From a checkpoint of a small CTC audio transcriber: norm rmsnorm, 78125 training examples.
Rows from block 5 of a small CTC audio transcriber, named by matrix and row number. Rows with one number belong to one neuron. Each number is 200 + 40 x the weight over its row's rms, rounded and kept within 0 to 999. All counts start at 0.
Before each neuron's rows are labels from the 100 clips, of 14976, where the neuron reaches its highest value: "peak on" is the class under the peak. Only what is clearly more common there than usual is listed. The data: single English nouns, adjectives and verbs, spoken by a formant synthesiser in many voices.
# fc1: MLP up (model.blocks.5.mlp.fc1.weight, 512x128), inputs 0-127
# fc2: MLP down (model.blocks.5.mlp.fc2.weight, 128x512, transposed), outputs 0-127

peak on: /ɑ/; /ɪ/
fc1.380,159,158,258,255,181,145,209,161,236,254,160,130,139,186,238,247,229,205,187,171,170,245,201,197,257,216,214,220,229,107,191,133,193,236,144,206,209,241,186,204,209,156,236,164,282,208,238,183,201,176,197,240,256,192,208,210,290,228,252,143,238,202,165,178,221,248,157,150,228,232,232,243,169,201,210,221,173,245,164,229,145,242,197,157,201,236,171,198,213,156,195,182,153,151,216,192,193,144,207,192,198,156,205,201,263,184,268,196,141,186,234,199,188,178,311,102,279,300,191,194,106,170,164,188,214,243,190,209
fc2.380,212,216,176,237,162,199,230,240,250,139,149,136,172,183,229,225,274,209,256,228,165,201,191,139,261,196,191,249,244,198,153,268,234,206,197,144,169,137,174,222,118,148,137,171,184,238,178,186,147,216,183,199,209,152,156,211,258,150,141,196,212,230,230,162,209,183,230,265,257,165,204,174,173,190,250,232,244,227,224,206,168,216,178,156,255,251,178,169,115,344,198,227,184,203,134,199,199,279,146,231,281,243,253,177,200,216,188,214,240,178,204,182,154,171,215,204,185,190,267,181,224,222,185,190,232,212,263,259

peak on: /ɔ/; /d/
fc1.510,171,151,204,235,172,189,216,161,208,181,203,224,115,301,172,164,231,244,218,175,209,173,194,202,222,242,261,151,191,210,175,179,133,253,166,193,116,177,186,173,237,211,205,276,165,186,210,178,159,252,224,205,243,217,200,231,147,207,207,241,157,212,125,184,272,197,174,321,133,180,138,172,175,225,203,208,190,154,255,215,189,209,206,212,161,166,232,178,161,233,274,287,183,169,287,158,170,199,204,141,227,200,235,222,195,197,208,209,179,234,198,289,241,124,238,150,160,152,160,207,151,250,133,148,205,167,165,224
fc2.510,257,188,195,105,138,223,215,235,181,209,205,162,289,225,108,222,198,222,237,220,252,215,161,217,128,223,251,196,248,217,147,191,227,265,144,182,256,199,204,212,231,193,197,156,219,226,227,255,229,206,157,214,83,197,302,250,120,251,186,254,241,259,171,238,211,195,190,112,203,154,185,229,179,189,196,212,136,178,190,175,168,255,214,201,215,190,194,230,207,183,160,171,263,187,252,215,219,170,181,226,181,265,190,201,159,251,210,185,166,193,120,221,175,138,191,269,176,142,226,259,252,185,224,223,177,202,263,191

peak on: /ɔ/; /oʊ/
fc1.17,173,167,224,241,183,204,244,161,200,151,151,209,157,153,240,204,120,139,205,196,191,206,211,223,269,267,177,180,139,209,225,220,225,224,225,191,179,176,245,226,149,180,194,204,192,205,139,194,230,248,279,214,164,185,199,124,237,226,176,94,179,257,185,238,254,233,193,188,116,259,159,143,150,181,229,175,157,231,219,184,241,227,255,155,193,214,243,236,219,161,183,237,177,204,214,256,177,239,189,227,157,211,159,213,162,122,166,315,106,199,194,246,185,226,278,151,140,222,156,172,189,226,114,195,221,223,223,178
fc2.17,153,266,214,221,134,173,254,178,94,170,221,205,138,151,185,201,225,158,237,255,216,152,201,255,220,94,156,178,236,146,125,218,274,158,143,158,211,200,188,204,164,158,198,232,274,256,181,215,203,197,220,182,185,171,173,190,217,163,202,212,160,243,234,266,198,207,195,135,194,194,175,139,177,226,148,247,131,178,151,213,176,206,222,133,168,185,181,285,235,161,239,190,182,212,224,165,159,225,200,189,142,154,167,186,161,206,151,142,178,228,271,196,191,268,232,271,202,175,170,223,277,183,155,257,178,249,213,183

peak on: /k/
fc1.228,174,196,162,175,166,233,213,298,183,226,129,218,207,237,203,170,67,162,163,239,212,204,227,229,225,212,163,175,188,146,234,189,215,228,200,199,189,168,125,232,193,215,142,134,216,263,208,192,202,223,244,234,218,250,220,310,233,198,163,192,204,223,102,266,207,168,149,167,218,200,211,235,261,175,215,165,152,137,191,240,163,228,140,263,176,221,117,178,228,182,158,245,182,162,228,216,189,169,106,173,150,179,193,170,171,179,186,213,277,170,240,196,248,226,208,179,211,269,187,145,198,222,152,137,239,181,177,154
fc2.228,167,223,207,229,229,180,226,185,146,160,289,118,200,170,163,220,251,207,239,134,153,200,175,186,201,137,217,172,251,206,177,212,237,197,182,184,161,155,256,213,224,170,233,151,207,120,168,210,292,270,173,223,250,80,209,159,220,197,193,202,166,221,233,207,204,164,172,226,177,156,193,179,166,205,258,261,219,152,148,259,222,172,295,155,204,188,228,190,166,223,195,195,184,255,211,206,198,184,147,239,240,162,219,166,196,134,252,157,175,248,175,220,181,207,233,211,219,214,64,182,249,177,237,266,187,262,153,166

peak on: /p/
fc1.336,231,200,130,190,176,185,181,249,210,164,218,228,219,253,223,168,178,127,137,129,174,176,204,194,203,211,182,249,222,196,230,181,255,204,219,191,200,234,212,170,231,173,188,254,252,139,192,262,195,284,152,188,182,165,166,141,207,197,190,217,200,215,230,200,167,217,187,162,213,218,225,87,285,223,149,127,224,302,218,162,208,151,165,201,204,186,278,197,127,201,261,290,179,221,165,230,226,222,269,189,240,154,219,251,226,279,290,237,207,180,194,194,231,264,167,192,147,168,220,196,219,264,164,212,145,233,192,260
fc2.336,241,177,242,208,231,241,227,131,180,207,245,269,209,94,173,149,218,197,238,215,190,242,261,175,245,234,208,251,192,236,214,188,223,162,229,273,170,140,188,167,182,211,270,261,160,221,226,226,153,233,247,231,205,173,216,247,155,161,198,211,200,188,282,260,253,195,182,192,250,150,173,212,204,221,235,230,205,199,215,261,167,193,206,228,241,194,183,223,169,233,233,237,256,156,220,199,219,120,261,160,208,235,185,213,125,155,182,170,239,230,120,290,195,154,93,167,215,281,253,233,241,165,200,191,222,136,210,153

peak on: /ɝ/
fc1.335,173,153,210,146,236,177,197,166,177,212,160,193,191,218,287,173,162,160,177,231,205,230,217,217,264,213,197,246,140,124,221,163,272,259,199,237,192,197,175,169,232,262,235,218,201,243,206,140,263,283,244,177,219,177,210,180,239,95,170,232,275,233,190,211,160,178,153,169,173,139,175,208,248,205,242,195,196,213,123,204,266,209,213,284,204,176,205,209,135,242,131,202,121,138,149,246,220,208,162,122,217,235,165,136,161,219,126,203,210,162,184,200,200,232,244,161,221,203,131,189,266,231,251,213,218,210,179,223
fc2.335,211,193,192,208,195,226,215,237,164,235,176,259,219,250,185,233,150,128,196,261,226,195,207,236,149,242,205,189,205,167,251,173,167,231,165,137,230,177,175,239,235,195,183,192,168,171,290,241,205,185,149,236,219,190,123,161,241,220,239,236,224,215,267,198,311,190,216,220,178,226,151,226,194,270,131,183,257,258,222,239,217,224,257,124,197,216,151,197,268,193,222,151,245,201,178,166,213,243,167,232,211,127,214,264,215,171,210,180,152,158,234,168,81,175,171,251,144,212,185,181,244,264,166,224,266,156,261,163

peak on: /eɪ/
fc1.184,290,204,181,215,148,223,148,234,176,214,207,144,153,204,209,245,253,173,234,171,184,218,186,187,239,222,162,239,153,189,196,99,181,197,177,173,168,214,211,211,205,151,162,220,226,141,141,155,204,196,234,182,157,238,237,176,213,219,194,198,173,194,141,198,247,241,221,249,140,161,161,232,287,234,259,230,227,236,193,171,311,155,233,174,211,178,189,178,207,206,139,165,204,139,220,187,197,261,136,173,218,171,265,252,253,244,211,258,181,224,317,170,158,223,205,125,123,193,182,257,181,226,260,169,169,223,130,239
fc2.184,150,161,240,206,215,135,241,156,255,171,159,169,242,154,233,216,148,253,205,235,174,163,293,271,181,210,197,195,246,100,197,177,126,176,104,197,248,166,161,185,196,243,274,151,200,217,226,238,211,192,196,245,247,178,125,216,265,154,195,173,118,147,127,209,182,246,241,199,147,210,208,222,184,164,183,173,221,169,166,260,151,142,159,170,227,197,186,211,242,193,239,204,176,254,197,211,190,154,187,247,184,229,181,183,167,151,196,136,244,216,223,221,191,181,179,171,227,151,293,238,222,158,169,266,225,128,190,192

peak on: /ɔ/
fc1.296,165,200,185,159,234,194,168,204,253,233,214,222,224,171,241,210,144,179,260,178,185,164,176,187,146,150,253,175,153,193,219,208,181,268,200,183,213,147,215,178,181,186,177,146,311,241,158,220,213,309,199,201,260,168,212,250,235,174,198,155,159,267,216,246,154,178,190,203,112,226,159,103,105,230,211,157,213,257,171,232,225,172,238,152,263,205,219,144,221,195,209,217,158,219,252,219,152,202,179,219,158,176,272,156,250,231,171,185,190,133,245,292,192,217,186,165,226,161,273,172,246,151,249,173,214,182,217,226
fc2.296,229,157,157,217,183,188,248,224,179,221,195,179,146,213,244,209,254,219,115,251,182,248,156,246,127,252,225,251,261,241,175,239,227,180,223,123,165,159,176,224,186,267,213,163,142,185,236,150,220,184,214,218,141,144,177,223,188,195,182,150,159,257,179,199,139,241,178,221,212,186,181,218,128,253,225,170,158,232,208,227,163,232,225,253,152,274,231,141,244,159,194,189,256,207,222,199,245,137,249,171,204,177,270,184,284,172,233,238,171,197,153,174,240,230,239,188,156,273,294,218,153,285,207,146,227,195,225,214

peak on: /eɪ/
fc1.399,222,233,236,194,190,231,226,192,152,219,227,247,155,184,140,261,204,124,215,200,169,151,185,187,290,164,177,154,152,194,158,157,206,238,212,230,249,198,214,187,208,212,186,204,203,133,199,277,203,192,234,212,202,219,206,169,181,260,242,78,216,161,191,242,178,186,200,153,150,198,238,135,183,203,148,168,242,169,97,209,220,197,164,244,212,183,233,106,202,267,232,185,206,130,132,191,145,227,170,257,124,202,168,254,166,203,198,189,250,164,141,167,225,159,226,293,227,195,210,147,160,121,245,242,200,211,235,219
fc2.399,246,220,179,198,221,177,194,214,257,174,207,195,179,215,188,197,210,171,254,105,284,194,156,199,192,190,198,222,216,221,277,107,68,212,178,178,157,201,250,198,189,235,177,156,202,201,225,153,247,200,166,146,227,126,160,131,160,210,166,259,204,183,99,187,170,257,111,192,201,186,209,238,118,187,203,194,196,229,147,218,180,240,269,164,195,232,252,163,152,185,199,131,133,220,181,219,206,180,258,198,244,225,204,124,198,158,220,211,240,218,164,217,151,217,222,163,222,230,139,230,144,250,225,159,186,235,196,138

peak on: /f/
fc1.499,181,154,178,180,219,165,230,214,210,298,217,193,166,170,250,226,195,248,159,270,183,175,241,186,230,172,305,262,222,166,159,170,215,152,194,209,195,251,185,181,228,276,195,273,119,213,135,144,221,203,244,221,113,187,139,217,193,168,135,189,168,265,235,205,179,316,204,219,179,220,222,142,211,162,153,208,178,198,166,210,175,182,207,262,243,154,186,215,216,162,125,226,169,258,188,245,222,268,163,195,157,137,205,144,166,194,143,170,154,171,151,199,193,206,248,168,206,146,229,234,195,170,167,175,153,261,230,193
fc2.499,238,221,229,168,225,211,183,208,203,267,258,247,193,221,84,228,195,197,100,229,244,212,190,148,137,195,190,153,174,236,135,142,156,134,165,312,189,263,251,177,176,239,160,232,158,182,177,220,214,207,171,215,198,148,165,166,209,185,217,201,153,244,215,234,182,275,224,159,235,241,161,123,160,243,237,169,205,202,125,190,246,88,255,226,169,162,217,235,169,205,206,293,173,182,232,160,238,210,230,222,227,158,193,222,230,242,165,191,235,253,182,239,190,229,280,178,208,246,227,194,193,232,177,190,190,232,188,223

peak on: /ɝ/; /p/
fc1.60,87,180,232,208,173,241,184,146,274,277,216,220,259,162,186,254,159,199,170,207,249,136,258,188,156,182,236,236,206,157,203,176,252,201,176,176,257,142,207,162,244,245,194,181,180,151,263,189,162,196,225,178,177,158,171,147,193,172,206,186,207,251,265,205,243,308,149,159,278,170,217,176,158,162,189,190,137,190,239,240,223,210,220,283,174,177,208,224,150,170,155,208,221,167,161,222,205,104,226,219,238,159,198,206,191,270,171,164,191,257,251,182,143,204,171,233,228,218,185,278,216,170,218,134,177,159,223,154
fc2.60,182,174,122,277,190,219,162,277,155,167,163,180,179,215,241,226,200,188,186,180,131,227,183,206,224,226,189,263,177,223,158,170,208,174,205,222,281,192,264,276,133,220,202,210,159,133,206,163,222,196,190,253,219,156,225,217,227,149,230,96,136,209,267,216,265,226,246,152,202,205,205,203,221,225,167,204,239,158,173,175,195,224,204,144,182,224,183,170,168,248,193,263,253,124,102,150,139,190,167,196,143,176,258,180,133,261,243,176,192,196,204,270,219,201,187,225,179,214,182,230,218,161,140,264,210,186,108,211

peak on: /k/
fc1.76,229,186,207,219,190,144,152,219,251,228,198,209,167,137,217,178,193,191,188,204,188,198,213,283,239,183,199,254,196,281,228,264,280,240,154,151,191,233,211,330,262,169,134,197,141,259,233,244,150,198,130,207,218,171,182,188,151,253,289,160,156,171,233,240,147,175,134,160,176,225,107,194,261,186,194,242,216,209,206,171,234,285,217,140,186,248,201,184,190,182,188,203,209,181,233,244,193,183,180,148,163,282,186,172,243,167,216,203,242,159,209,214,214,144,166,172,244,189,247,193,219,224,147,236,247,144,196,171
fc2.76,241,178,214,208,246,241,95,178,177,246,182,187,136,212,234,226,96,167,195,178,188,240,192,192,138,202,231,221,220,174,145,252,218,216,207,250,221,147,171,212,193,241,185,214,174,219,221,119,150,264,250,152,207,201,186,241,252,187,176,144,237,144,132,147,232,202,195,236,162,265,183,178,164,197,146,152,148,198,157,216,179,252,167,169,185,284,144,231,175,155,212,209,250,199,200,172,148,253,272,242,245,139,248,185,196,218,187,156,183,176,210,209,274,230,156,230,177,269,203,130,191,201,176,235,276,281,220,162

peak on: /ɝ/
fc1.272,141,153,272,282,184,195,202,193,250,180,240,240,228,136,161,235,220,171,196,165,217,181,250,193,240,205,196,197,251,257,154,179,214,172,282,249,166,222,231,201,196,261,191,224,162,197,168,214,266,228,126,249,191,155,144,185,272,276,209,177,220,221,254,231,200,153,176,173,152,207,223,263,152,116,165,240,266,175,260,163,242,233,167,191,231,192,278,158,212,145,201,172,248,170,155,228,207,211,147,233,190,248,76,213,108,181,208,225,193,194,227,165,212,225,174,253,226,184,215,203,201,248,199,237,171,173,254,213
fc2.272,113,231,212,231,234,233,203,135,249,198,282,203,240,162,183,292,177,189,232,184,240,192,185,181,221,273,239,230,144,231,201,107,172,117,191,188,205,259,251,182,202,139,224,274,212,207,189,167,206,161,163,205,183,213,186,169,245,211,167,213,271,257,169,254,197,208,232,219,164,114,211,242,211,219,223,151,174,193,237,158,182,226,297,179,211,119,226,111,230,221,171,184,171,198,165,196,184,228,185,280,218,211,143,198,194,228,169,170,225,219,184,210,192,206,241,202,181,281,113,158,186,241,183,263,263,171,183,248

peak on: /ɔ/
fc1.277,152,187,205,312,165,176,217,151,163,202,235,252,151,290,214,180,212,155,282,198,159,152,168,205,214,242,185,181,193,209,171,185,204,184,199,184,142,195,317,221,145,249,238,174,194,194,217,168,151,224,200,184,210,198,213,209,202,168,211,209,220,208,166,378,223,253,199,190,173,161,193,272,202,190,195,176,181,230,272,222,128,153,205,215,212,224,203,232,156,132,255,184,161,184,138,189,157,265,178,196,201,258,223,194,219,196,269,193,173,247,241,211,187,246,238,191,239,183,233,192,277,250,206,167,186,175,237,261
fc2.277,259,181,197,183,216,181,129,189,277,201,190,169,158,104,150,213,212,270,220,192,180,195,212,235,238,196,200,171,242,202,222,225,247,128,230,203,141,215,131,189,175,175,245,173,161,136,237,283,174,196,221,188,190,226,194,199,213,241,139,145,184,222,161,222,291,199,141,215,209,198,179,165,211,161,236,173,186,276,77,148,220,255,158,217,232,188,157,147,245,185,231,208,210,217,166,223,236,240,132,220,158,178,250,254,192,204,129,202,165,223,226,252,290,181,246,181,186,221,170,154,187,145,246,205,195,218,172,107

peak on: /k/
fc1.435,125,154,177,156,215,167,170,277,328,261,257,187,256,215,214,146,234,205,149,222,195,133,192,219,180,167,223,204,273,165,200,249,202,259,185,202,179,202,131,285,179,137,215,203,237,195,252,182,135,173,236,188,222,190,210,175,194,122,204,224,231,187,178,176,204,172,156,133,171,191,189,205,234,197,205,239,198,240,216,156,251,233,136,206,248,193,219,211,182,309,200,244,215,274,141,204,169,188,248,238,196,232,164,263,276,206,125,202,227,170,160,195,235,281,158,164,173,179,149,209,184,238,171,167,196,171,219,193
fc2.435,207,224,199,261,178,181,229,154,161,262,224,246,197,152,206,227,151,232,162,146,233,233,179,226,192,283,154,179,142,145,165,264,180,241,186,203,231,203,222,197,192,200,262,222,278,196,230,213,175,202,179,127,192,115,183,114,193,203,154,227,207,149,207,189,180,177,145,185,254,237,185,231,247,132,249,208,323,256,180,185,260,255,196,193,171,194,174,264,210,218,207,140,175,161,218,197,211,203,152,280,275,223,283,156,235,202,176,206,189,193,222,195,179,226,183,241,278,233,177,166,141,198,178,242,290,214,182,157

peak on: /ɔ/
fc1.389,183,162,256,187,281,162,168,257,238,185,195,239,202,191,141,238,201,193,202,163,265,243,191,180,267,296,219,136,229,184,245,257,226,279,219,170,188,198,194,245,224,261,223,99,189,128,219,190,156,199,167,240,176,242,232,215,204,222,264,229,233,220,161,208,220,252,187,195,141,199,179,206,177,128,270,178,223,165,153,210,214,266,223,150,204,46,201,217,130,213,165,224,190,260,243,201,200,236,186,266,204,218,182,232,248,122,202,200,217,180,212,205,175,198,230,216,226,187,120,177,222,248,194,172,245,185,204,217
fc2.389,178,217,136,246,237,231,141,210,127,220,203,158,231,251,268,184,169,247,244,191,198,186,261,258,179,131,208,298,217,191,205,126,200,180,178,232,138,162,194,78,208,234,131,212,142,214,232,145,197,143,181,206,189,168,178,212,255,199,189,196,148,195,243,140,240,243,138,239,258,142,189,171,174,258,211,163,174,210,195,256,167,219,175,238,253,196,163,162,156,163,186,215,247,219,156,247,245,205,194,246,224,170,200,198,201,254,209,255,202,199,204,221,197,180,210,247,171,262,185,210,243,192,227,303,198,104,159,177

peak on: /k/
fc1.84,152,181,250,184,199,175,215,243,270,256,238,194,199,183,290,217,222,100,210,176,235,170,229,195,196,175,153,167,126,217,169,209,161,185,132,207,207,110,194,212,223,189,210,209,261,98,206,207,236,168,238,242,202,214,251,194,194,165,167,176,266,258,138,254,124,190,175,170,251,220,203,214,261,163,211,242,301,192,186,114,212,222,214,197,197,207,229,200,157,180,159,136,136,233,275,187,217,177,162,151,197,166,202,170,183,135,273,230,254,160,211,178,202,187,182,212,239,257,185,266,156,207,207,229,206,221,234,133
fc2.84,209,201,145,209,181,225,259,177,190,150,157,231,210,260,178,295,188,222,185,218,206,229,219,233,164,122,197,126,244,280,209,203,295,215,228,239,238,261,221,208,101,144,207,155,195,250,217,184,160,204,264,162,187,237,221,267,162,231,228,190,223,250,244,213,264,204,211,235,239,284,247,203,238,221,227,141,184,190,150,136,216,147,146,160,211,145,156,221,262,178,146,234,160,213,232,241,203,244,225,191,194,264,238,173,233,199,224,215,196,230,156,169,216,214,108,153,243,193,225,234,219,139,192,164,269,174,227,198

peak on: /ɑ/; /k/
fc1.276,268,214,224,251,226,232,155,165,166,148,191,204,202,207,233,194,172,213,196,194,198,128,227,144,258,140,196,202,194,221,196,226,202,124,226,162,252,220,133,180,200,167,259,223,210,154,272,169,260,205,208,257,199,245,183,267,170,180,89,198,261,180,190,210,193,171,142,286,203,228,178,253,144,136,258,215,164,186,165,236,220,204,199,233,226,136,194,151,228,193,188,197,175,191,239,233,182,185,80,203,241,177,146,218,96,196,225,213,163,229,210,221,233,204,180,236,186,298,232,211,179,203,116,222,193,146,140,169
fc2.276,235,209,176,181,139,185,172,285,270,211,198,252,113,230,202,223,170,244,218,210,204,259,256,179,198,122,182,249,229,263,199,223,207,165,156,169,155,157,242,256,230,270,239,188,276,191,226,222,191,240,243,188,205,209,145,207,186,204,192,220,197,244,252,206,193,185,220,238,246,234,231,135,175,150,161,202,290,217,227,163,239,273,158,237,119,213,257,166,117,165,217,177,149,238,145,230,189,162,217,255,223,233,273,216,192,220,198,178,250,282,203,226,157,178,170,176,255,267,149,169,240,203,262,218,188,178,231,232

peak on: /ɑ/
fc1.441,162,253,231,165,237,144,265,138,140,195,234,195,184,169,199,182,200,164,175,183,193,211,171,242,332,160,205,237,185,228,201,125,255,250,233,160,168,179,250,225,174,132,218,206,245,160,140,224,168,210,179,184,161,103,190,223,182,156,189,149,219,245,200,244,190,190,177,264,181,153,227,197,176,243,199,180,225,143,194,180,213,278,257,167,128,210,142,189,187,211,164,202,206,167,229,151,191,249,160,186,265,142,156,222,176,228,150,262,190,242,178,224,241,295,243,232,215,273,179,204,211,277,165,246,220,178,246,165
fc2.441,212,161,181,171,173,163,173,213,182,154,162,196,229,234,172,158,180,226,189,268,262,218,217,164,265,199,194,205,153,217,232,122,228,140,114,193,238,211,173,204,199,155,155,212,201,204,178,187,251,243,256,71,158,138,227,181,244,211,260,215,149,203,268,265,136,261,250,186,268,165,262,218,208,220,164,178,263,172,173,161,174,272,223,132,174,170,201,247,206,136,285,184,201,274,251,168,155,190,211,203,151,161,219,190,220,179,203,188,212,236,231,251,184,231,245,246,226,190,164,161,187,189,174,243,177,206,265,258

peak on: /eɪ/
fc1.158,202,229,102,227,191,184,224,224,287,211,188,193,180,226,165,157,189,197,166,222,231,110,243,225,173,133,193,256,146,252,119,178,138,237,148,187,215,245,201,205,227,243,143,243,254,258,162,213,195,173,239,225,187,188,184,130,171,177,244,173,147,193,184,202,236,266,203,152,204,215,281,314,169,214,163,171,229,188,251,246,239,191,230,248,229,185,181,242,192,238,208,136,168,255,260,208,232,183,238,207,165,178,183,216,133,201,251,173,263,136,200,106,181,166,145,221,182,262,229,181,244,204,214,249,182,176,219,180
fc2.158,234,201,147,210,232,198,211,168,152,217,160,212,200,206,242,170,191,218,224,98,208,248,136,201,210,178,177,132,320,213,178,210,182,122,205,106,174,179,259,228,242,229,222,206,245,183,202,258,233,182,178,214,244,208,138,166,205,257,177,201,177,201,197,211,153,177,210,206,137,182,132,170,227,222,179,227,146,165,188,183,220,130,213,203,160,105,218,149,198,211,128,150,231,177,156,172,130,276,252,186,221,239,137,188,221,235,208,218,237,258,198,115,112,235,217,227,137,140,202,229,174,248,178,225,174,233,165,209

peak on: /p/; /m/
fc1.98,174,199,215,207,290,231,192,162,275,248,229,280,180,237,209,118,230,184,195,209,174,166,221,185,199,259,152,162,202,230,173,178,200,97,211,251,183,285,245,190,210,301,197,233,187,148,215,109,160,160,271,180,188,208,253,203,247,156,194,182,258,177,166,215,212,193,257,208,174,202,198,170,146,190,164,184,190,219,236,184,230,213,228,261,207,200,220,299,172,192,205,226,195,247,184,146,198,257,201,169,155,199,271,259,154,221,205,185,230,185,173,211,281,222,132,269,205,220,264,238,170,229,279,221,211,191,139,183
fc2.98,231,202,181,139,225,202,210,212,272,203,130,274,260,203,182,246,171,148,181,209,194,151,252,132,190,180,109,211,288,241,257,259,188,118,195,154,190,154,218,208,163,191,249,191,252,198,161,215,258,297,205,176,218,226,192,276,218,219,209,232,154,260,209,180,240,269,161,155,190,204,187,210,187,304,178,163,227,245,181,178,192,253,237,101,189,193,226,240,252,193,231,243,182,223,196,238,221,248,229,279,219,169,121,214,218,210,173,153,208,214,162,185,185,192,237,172,156,169,189,182,166,217,209,120,187,198,157,216

peak on: /ɝ/
fc1.154,186,205,229,147,143,177,187,238,199,144,123,144,224,175,171,233,278,188,213,229,221,194,119,210,192,261,124,196,261,156,235,179,182,217,205,237,215,221,199,233,216,208,258,191,204,160,247,165,176,223,156,109,177,168,197,203,297,174,187,255,258,154,206,215,236,269,197,167,234,189,276,245,162,178,199,143,192,266,244,223,238,198,240,178,160,221,225,257,162,210,191,263,242,189,219,152,157,231,249,238,232,148,128,211,96,174,205,254,238,154,162,273,199,234,213,196,223,168,234,249,161,197,200,237,174,256,198,146
fc2.154,225,170,183,276,239,200,177,208,170,239,204,174,190,154,162,153,156,206,209,218,145,165,167,147,139,142,205,223,213,292,224,162,193,211,252,215,218,156,85,171,219,218,216,202,152,232,162,161,243,173,235,216,240,209,264,188,277,188,191,192,176,146,248,138,162,228,150,212,247,225,137,251,181,163,253,184,179,199,231,213,224,207,224,135,213,255,214,178,187,204,87,293,238,224,267,202,192,157,228,193,156,205,194,140,226,147,274,141,207,204,200,195,233,136,265,176,128,243,211,152,217,244,194,239,192,171,228,165

peak on: /f/
fc1.363,227,165,176,167,297,193,250,213,281,168,178,142,168,245,215,237,133,233,130,164,163,218,220,201,272,218,179,259,258,232,174,158,131,175,174,216,140,201,177,269,146,203,191,193,197,270,177,159,196,197,165,174,235,200,199,208,241,201,231,189,231,221,155,246,195,142,215,200,273,225,227,166,152,196,238,224,200,178,203,266,154,199,224,183,297,204,192,167,141,196,184,186,210,151,221,272,209,182,201,159,232,115,162,131,168,163,262,132,135,270,146,149,180,264,177,221,195,212,156,141,240,218,156,241,227,203,211,217
fc2.363,177,185,171,217,194,265,226,182,259,216,217,249,219,175,103,201,244,131,202,120,245,182,267,253,185,211,232,166,207,181,168,258,141,147,229,204,154,233,215,205,183,146,206,209,131,268,187,171,186,219,222,120,189,206,218,219,217,237,259,148,132,196,269,229,187,221,212,151,259,225,254,247,198,182,190,214,171,238,188,146,220,209,212,213,145,176,178,236,194,257,197,203,286,273,269,203,215,141,169,178,131,252,223,169,118,229,161,221,236,274,235,196,240,148,173,186,243,193,115,168,217,201,196,179,214,249,172,261

peak on: /ɔ/
fc1.46,148,180,168,288,189,205,214,173,264,157,166,220,226,201,198,177,194,199,219,175,202,134,90,262,222,231,245,212,160,183,207,113,167,186,155,219,149,246,161,242,107,194,212,283,219,222,251,174,222,246,148,178,250,170,140,167,161,230,220,173,222,198,210,221,238,229,187,185,259,133,184,196,193,233,194,194,192,147,199,215,160,252,195,143,240,227,240,251,219,200,202,209,103,175,218,208,203,175,176,170,216,165,187,220,177,129,255,184,188,231,203,190,160,236,257,167,349,140,213,246,158,220,174,168,159,203,179,256
fc2.46,165,239,174,113,199,277,259,178,232,169,207,196,152,194,232,252,234,158,228,139,143,261,173,190,178,221,193,106,234,211,265,235,156,209,277,193,202,247,259,220,197,273,212,218,163,138,188,267,141,214,244,203,231,225,215,256,223,233,263,215,185,220,134,154,133,181,224,134,182,147,233,245,117,160,201,174,222,211,249,134,260,172,168,212,187,198,182,184,144,246,223,182,289,167,179,212,230,133,155,204,200,185,180,156,224,213,191,168,243,202,234,212,194,134,251,224,169,208,229,160,205,197,242,203,204,253,258,152

peak on: /ɔ/
fc1.138,150,162,134,168,268,183,131,252,258,233,169,210,244,155,218,264,164,262,239,166,292,213,206,188,255,238,231,206,185,206,215,247,155,206,240,189,139,164,171,173,256,248,175,220,168,127,165,77,166,149,223,213,262,163,215,149,203,250,216,172,194,203,137,151,180,266,101,230,211,138,191,216,157,225,227,207,235,242,244,197,241,161,204,196,236,164,179,249,237,204,133,241,217,156,187,191,166,200,161,253,208,186,170,139,180,214,212,169,165,209,136,161,196,157,269,203,180,193,159,183,260,209,221,207,257,216,199,221
fc2.138,197,187,161,203,201,154,149,172,222,179,197,219,127,198,247,191,118,229,266,239,262,290,227,264,286,206,155,258,231,155,223,144,214,175,204,258,257,208,189,227,226,167,196,104,248,171,215,167,196,174,212,231,227,231,227,214,178,241,185,213,159,256,177,148,148,135,247,242,225,195,195,140,211,195,157,162,202,171,148,272,158,203,165,254,148,177,162,190,218,217,192,217,218,284,193,161,214,208,166,246,203,150,243,259,172,262,158,238,164,98,196,202,265,210,182,199,201,250,214,165,191,141,258,204,129,183,213,174